config = dict(
    tokenizer='word',
    vocab_size=44,
    encoder_depths=[3, 4, 6, 3],
    text_encoder_width=192,
    text_encoder_head_dim=48,
    text_encoder_fused_qkv=True,
    beta1=0.9,
)
Rows from block 2 of the text encoder, named by matrix and row number. Rows with one number belong to one neuron. Each number is 128 + 32 x the weight over its row's rms, rounded and kept within 0 to 255. All counts start at 0. Numbers have three digits each. After the name is the row's rms in percent of the matrix's.
# fc1: MLP up (text_encoder.blocks.2.mlp.fc1.weight, 384x192), inputs 0-63
# fc2: MLP down (text_encoder.blocks.2.mlp.fc2.weight, 192x384, transposed), outputs 0-63
fc1.228 102:141130077130167105145104122024085103136124140090149162085129146124121096136149065114139149090182144057102134208151183156099139058050157116083095132114113118042118138116092137145095142051119182
fc2.228 094:122117140153124164157121135051168178132124073155107130030123156181167117106097142149122097152109132167133149148089120148130114158107149129139126126143147136113107097109194167125148133068148111
fc1.229 101:145124074128172112144104110033093092126135164095145153063121148115112121125135070114127168084153139074096132203137179180086135069068158107082082138112096116056108152109104139151107159062115178
fc2.229 098:097116145197093079127141130112092142150143091145131155000151110139161131121127148114126150115128118132135108178139129162159165122143170144140152128161150130119103100093118134087173156103166112
fc1.230 099:130121069121160104127112134006068106140120122112139157097146140110143108143154070111149142072177159066125138215149172151105131071099162124098108121132105128018120141086104129150094150053121188
fc2.230 152:096146133177152131094167168075130129146101109155150160099121162187185116117045133170146233162130042146171118176114172120119104137177113119104128180150172124138183128102108139075162131112130128
fc1.231 102:142115089124141121149113107022096101134103139090145151080135136109122117129166076119132155094180169060121132231137189148100117063092141131087075112103091100025116129104093136145095133051127191
fc2.231 098:100136137095103131163088167088129099137143123159064145063089184145122124066158085145177129143050139149132134169085190162140157155130132096149146119168147141124143112136154105117103107169145113
fc1.232 102:150122088117145124145109092016086109149106127100128157099135144100123101132148056129142152084180172072120147230150180152104122066076149110091080105113122120047123144108111127137100133056131191
fc2.232 086:140140099096135134142116133061087099136086108160113132058124155125119155104142084126135117124102141103103137200087135107101106131154160086128152101130164126139125170163142156097130132135121080
fc1.233 100:140102095116150104147120103006082104126093108108131153119139146109136115140160069103141160101182166063116145229149169162104124050090146129103080118106106115058128141098113121156098139038122183
fc2.233 094:109154126138145124098091134084149157115133088103130095100082126139122136102116160120161139143070167131145141144124120116116094138102151081111155111107133129129127154140116151058151100137115152
fc1.234 088:127123083147142097174125103073102111128139132149130166142162123132120132125128084102156153070190138079092121222153139143095125076113141150132141141125163100067109154071113131134117121047141170
fc2.234 115:164131146076151122145101131145121110134128131155133092003155131118112128159076124093152132149131100122080099196092117128140144107129192106104143128100144087114105179135139150128111130100127104
fc1.235 101:134106070121162119147097121028091096134126153111133162077139145115115130131147070125151162087160142069092131205137187171086132063068164131077083138113115111055115150100111131142118155044119203
fc2.235 091:167117144112161139109094123120117157134152098193144124007168088133151113127122115119136133087156101146134092199129109138144119142139173136159121109163157142117100127116153123094155183101105084
fc1.236 096:133130067104162099141113070014080095124119113113136142107139147111133107144159068106149144074167165045104130196146166138104143086081149126102099132119095107067103144084104117153084142040115197
fc2.236 130:142122111097104099138143125064194077120125143126133112050080164116139157146141160059113159133101154151114156104127136132127149135181123082102139093151143134102110150096167145086065216141070125
fc1.237 101:138126076124161117146109107023079102131117138105132162093128126114121134133139067110163157102169157079115140205133180177109126056059163106092078131107101109061124147104121138139103136049115185
fc2.237 085:182113105100115158111100153083123114103125104151163090007168099103157104135082133129096122150140135117101127183159114106144104138164105143164144117098182142112079126132144105099157168124110078
fc1.238 103:146119088111167108153105107034083105137127139112141169088126146107123117138147063112152160089164165059109138215143170168099136060063155107076073124110107115070122146119111120153099144055132195
fc2.238 088:118135106130131158179159146064120141098061099157155094079127102157124097118096156106133093130198125104124106157137108139121112119142125116113140120117146134151134104136184100096136162136124127
fc1.239 097:152125081120165115143104084051079104141144153083130160057134141104122112139148056112158153091172170074105136191139169175108128073073152112091076132114106136050125151087110129145091150060124174
fc2.239 096:099142151222095121095168094137109178105114085117170145028161115121159103145128121129117148109177125118165117157137150133144119103139159146131082128128146134163091085113125136107150176161152122
fc1.240 133:133174050098096061133125132064081126130151168132112139118137130094083120141140152122171107063109120115057088127110089106106153133163067136117139153170148125156125161047148125125102124106145134
fc2.240 132:140143150150125134149133103088139121142121104147169138153113119088120133123138116117137134126131125129110114148167120120121136078125096136108152134143160114139135137134146125116133126114132165
fc1.241 100:145116070124173110136095105032096104128117159105145148055132160109127110123137059131147165098143141064099116192154184181085136067060148134087078145124105109051114153087107136148099148059104182
fc2.241 112:192127134120117132103110096136157149125137080186160107018169090135155170118141150087125130146124120140155115155128129140174142118151152133153090109153135155100066181129130121090133184087049121
fc1.242 100:129126094114154111142115081022075097124099116112131153118142151097126072132173081119142149074166169059122127214141169132105125062096154131091083114117109115044109155089104116138080132060115205
fc2.242 109:124118155111113039128141139038178090161093130145126106064108108113188164103130096090150122073091128097107143157146115134122198133129105088079144090176139129090139128133123171095060165124101130
fc1.243 084:141117061154149093169139113054114100136111135124109155139147148118103124134142085123181150116155148078097100187145158152086129086108107139119120129141143108066134142123144146152144131087144202
fc2.243 101:124139114129149154131171110101107169121161114118162113054144128159102119140147132145093124123127107120080096159141106125152102107087181130156142116117111127152176158119129101145131155125132213
fc1.244 101:131115083127132109141130100020084102120109128107134147112139145104126101123168074105143155096189175062127131228149178147123132067080138116088081114118096115068110140111108111139095134032116180
fc2.244 080:153106102129108110103105128026108098152125114092123140083066166115094128110131115148137137098100139124127143179137097104096113134150105074121171115131146097124153131167078151125144139138116140
fc1.245 102:136134086120156105150115105029084114140119129095130162100141161096137115140151060126146164097171155075107144219148174157110140071071151116098083130108091119044126134109093129139088140050125191
fc2.245 083:109146126130085155124123096032085103142074101120125115039124130125114125111101099134114103128147130095125129189121067108130139104122132092110130110140133094131150126171106137096119142142127129
fc1.246 100:142118077097158123144103080024080113116115122102144154102145143115126081136163072106136157102181177055119124215146179151133131064083143124084088099114110133059097141096102114136090130060108183
fc2.246 095:126122147132094085109127167079152115176130096144141097062072100106181164093114119081141123111090092138170111197107090133123115125169108108113109119143174122121096151187121110121070119124115134
fc1.247 091:124145088154153109177132120078107114123138128137152157139159129136115136141130091104173160076188144075102121227139138134087134070106142139130134136131155110087095147081113136140122122042128163
fc2.247 116:148140151083137119169109131166114121115132121163119118012163139114112128144094117096151133141149104122100106207097109129129131107116209104117145114100139067124090160138132136122123123087106123
fc1.248 100:146131070121172109142104122030093113133119157104139161063138146103130114125143068120138152095156156078092142207131180154090133074072148114085080141113097111053112138104100142154109161047121190
fc2.248 083:128108134135131101139081094113125142160149081121125108000117138135115157132129098126155112142144146147092142151098137137156114142105167136169114130146145130111120139134128133139145171160095129
fc1.249 101:140123070113161119154113109017079115144122118095133167102136157110124108133165053104141150104167171059119134205147179170103130071077139130088085105110109118059129137113106124147088150058130173
fc2.249 080:095136109098099137155118111013125089143102070126095150045120127097117152093115137108091116101063155098096136176129097127102131122143164100116130105136145095172125106121143138128110128137107133
fc1.250 100:134127071115168106134101109029081085125140167105136168058123156116122103127146060132146161096155141073099117200159196164092125084065160132104080142118100109065116149108111138149110142045106182
fc2.250 085:205108179126108130096111136102128140140147080155152142008161109157151131146109115130086152149161147159146107136112118155172106159141151113139105133150156175108083115099118117109159166140105092
fc1.251 097:130122066103144105147122118009085113139114122096142172111142125117114114140178069098160141084170168074119131224155170139121136063076157123092093114109109111055123140112108116140091151035129180
fc2.251 074:122135108103159135125092142047116108126121060138100127090095179109124159071115130104130163148134138107112140158144107130109168118134105127136170100132156103166137096113120137099127132164148116
fc1.252 101:134121077123155114151112103024076113132109131099130156105146150104123109140152079121151156081171163074132141230146180157107125062073157110088085118107094124045121141113100132143085143060136194
fc2.252 082:120146115129141151156087154081111102154092089151113139041107142112115129088132050129126147100117125117111145186125153144108116139087143087131147074153146103108142146153129159110160141163127091
fc1.253 091:135146073137150106161128109051093105131125148124127154130141169110086104121138091105181144076135143056104107178169161141079165091124083140096127143129132109116127153078115121158126118089140196
fc2.253 112:124150094130139138133116112061120117125143115139101164058112173134150099158069097092144169055142121138171118194091115131070108074116161134153160118134133104129115106168144108137168140156108149
fc1.254 099:139134085116153115155105105026079115125115136096126158097138144106125109147149063105157163099173152068119141205154181170125125055072132113084073123106108117059123135097111120139092146051118187
fc2.254 076:144139164141134129126097146087155148160129074179165103064114102146133120084119080136142105149119185107104121206118132103143061124149102092096141128137174133110147111141100142124111133186137144
fc1.255 100:132130081126151113164117091024074107134118136104129170088143134113129099135146074114136156103170165068119136206160169162117121060092132114092081112106101118055122137102111125145106131052120182
fc2.255 087:164145100152137164102095156115160156115150094151138142022120168089151131118145100087143159117149148101125125215114137094146101160180157127167100119121167143130085115118092141143141124104113106
fc1.256 100:144128081120152114151113111022076113142115127082127162108139149100128110139157070114134149085179181073121139220151173168112131066064141118083087115113104122053130135103105113145086131043125184
fc2.256 076:097148136138110162116105115029122109159096080112131136044081137114123162087113117120088117127122114141137114205101095114120135116131164119132119096159178101141117143152118134124067127168121147
fc1.257 087:129131084138153098163119118042099128129120139132118152120145172106090119127147096110175142099149162091106103177163153162099153087128093126069117139133131117118135150080128125165114115077144192
fc2.257 100:127132109105139125093114128146102108131146122101092170029129161123151059168092140124129139053122137129185102170109156135090096080103137068164139093137117110118105113152166117169136148156131137
fc1.258 096:139114077128159101134124111000084114116123129099132168088147143115104104135151062093134157088172142075107134228134183138105131079088151126086096125112106112050108140103102131152095148034110178
fc2.258 105:144154170187121112092115133050123082100150148109145170051124212107122072135095151104114113099113115144192107149139136136124122121187090140138115111168119130133115115120156080110077121150123162
fc1.259 139:122178046118096065132121136061090113119161164158109119140132130097082111143131143095162107067098118114045091125102090101107146140157073139125132142180156117164120147058145124148100137099130119
fc2.259 139:142149154138120156148116140104111116146132102145130135159109133089117146130117128128122141137113114141119128128164105145131132108126088124116138151136160123125136117140140109125130100123140140
fc1.260 100:139131069114147102159108104023077117143109134108133162110147145116119104148161061104147158091175170075120143214145179153115127071094159114077092117111106120052124133104116121145091140051123188
fc2.260 074:104118114140144145131101162056131118155117057160129174054100118095128168082118117119122157141143157132108124177128123121124128120136146124141153094161173159132117105121094153126133136144140126
fc1.261 102:141125080111149114143110097031060113129106112099135157105140150097134114135161076112142158096169174057125129211155154166124134067083144129089087100117100122055122143113103118147088137048126191
fc2.261 075:137156124127095156126093106016114100151102094097144117057100141140132141117119111130107123126133133125159128202134093106120120117135132084107119106151152100133128110154121133097127139115116115
fc1.262 100:136133098111162110145104111026069120141122126094128164091133139113127101139154073122142154094178163077116135221157173158116136065083138119087089114097089111042113136095086131146089135061133175
fc2.262 100:105142156154093208123130098063128175127148091125097086006112132139147113090109110150125111151106107155116151197132083120134149103108141135143055118132123108121132044150168156168092119069128156
fc1.263 099:141127084114143110145113101010071110149105121101131159105131146110128122133153067101150158090171160057126134220149189155120135069063149124092084115103101114058117142096111126147093136042128188
fc2.263 077:099152098117107129146095136040110081132096098125131118078105147110114139099101142130126134130095128122123160175143136111132157109128133117139165099121122093149147132158131136098129107145166126
fc1.264 087:129114068147140094164115119040120117129108133136110151131165138118108118116152110126157162110144140089097081169138145147104129086092103143130129125157130114061131151110144149168136136096145193
fc2.264 120:134135145124140159127180159088110148150185130096152129054138138155130130141154140125089170157134134137089095172150117123145098136119201109140150125118127107124179188082142122187095139124109177
fc1.265 101:139120076124162117138112102021088099138117138091137151085126160117129105131150049120146157091163150055109122217158178160089131064059154108092098140107110114045123159116105121141091146060125201
fc2.265 095:150143121143145142136153134056147156126082078135130108056132089189204191120093137107094115108109148116129117178136096143133119114106124112123160110145137124117143150148123138086128169123110093
fc1.266 100:126109085105150105152132104011092109129107119103139153121142136115142122146154080107141145101189167063125126228149174155118128056076149113099084111113101119069103124112108115148082137031117184
fc2.266 080:121144106115129147119107112026102105155133134094105156090069182132100141093113158126161142099084128102139158150149107130114124144156117082123144113124114123146140115126099131103115124151135115
fc1.267 099:139138088114153117150117102017081116132111130087123164101137144109117120135171071123144146088190166061120146215137173162119130068088150110082096112109104112047118148101100108142094149046132193
fc2.267 071:135155147163117144129091138051135098185098068142160129024083140090116123090145119119117166171120138135111127201127135111111138134136154107130134136157167108151137105153102117143094146140141130
fc1.268 101:138122084121154108143102108031090105139124153115128165079133139095130131142137063119156154092175148064112135207135189186095118067071150126086072138112098114043122148093110131148106148044130192
fc2.268 091:148148086109149153115108132147125141110142112178167150005139113087165109139159106143122176123137146142083111201130150108161125154119160167186123105083167142109110110085119156107153162138102063
fc1.269 103:142139080117147100147111112040072115149118141104127172105144138106132092144153063108140165096184171073113141203142179149115124071063146113084086108102096119059126136102104137141076144055143183
fc2.269 100:130116153171110236138148144078141168153147083133099113012122122164119145097144085152141144179122107167110133178118147141133102124117133124159053110126160127085120052124177145176113122093127133
fc1.270 102:139139072128161113140102115032084100147131145091132169072132150100132100148141075123145152091167159070099140205153183176103132077064149113085072126100097121061122143107093139146103140064125180
fc2.270 099:118123163194102161166112105089108157130141083112104103000105122155128103090126103146141119175146142147088155164081094129144112117118127103130072143124122136145167089133154127143085112118124153
fc1.271 091:123129080129146094172126114072107104125140142135139154122145130136107129141136099117172156076204142089102105208158138152100116076102142146119125138127152118085084136074123140148122125056132166
fc2.271 109:155134145118129139195128127139146131112106124150118122012175122116136099144092107113135153120118131139134121203093141123126126095111220097121137125109135093125078163138117135100111130095109121
fc1.272 087:117135095125133113162119108050092089117097141132131157144156138139115121140139092118159163082186138073104107221148140150108140061123123171125123121127117101072123153082132131139096128068144172
fc2.272 114:152136110140130111138138108094141127075134161139136181065121154109140133121086115072142162191165176124092164184156158141149084126145148117091156131117134123120139101096114105128160162155142173
fc1.273 088:120131081143145090156127107063109121132129159143139163127152129125105134148137086105176161078181144076088110195147156149095122083096146146109126143148146111091092138079123131145122136051137173
fc2.273 102:129123164113116140172124113138127123115112118157123150041156133131142100127093114075151123137115134121110149208095130128141128103128214095114126114110131112120084125136129132115123135093131144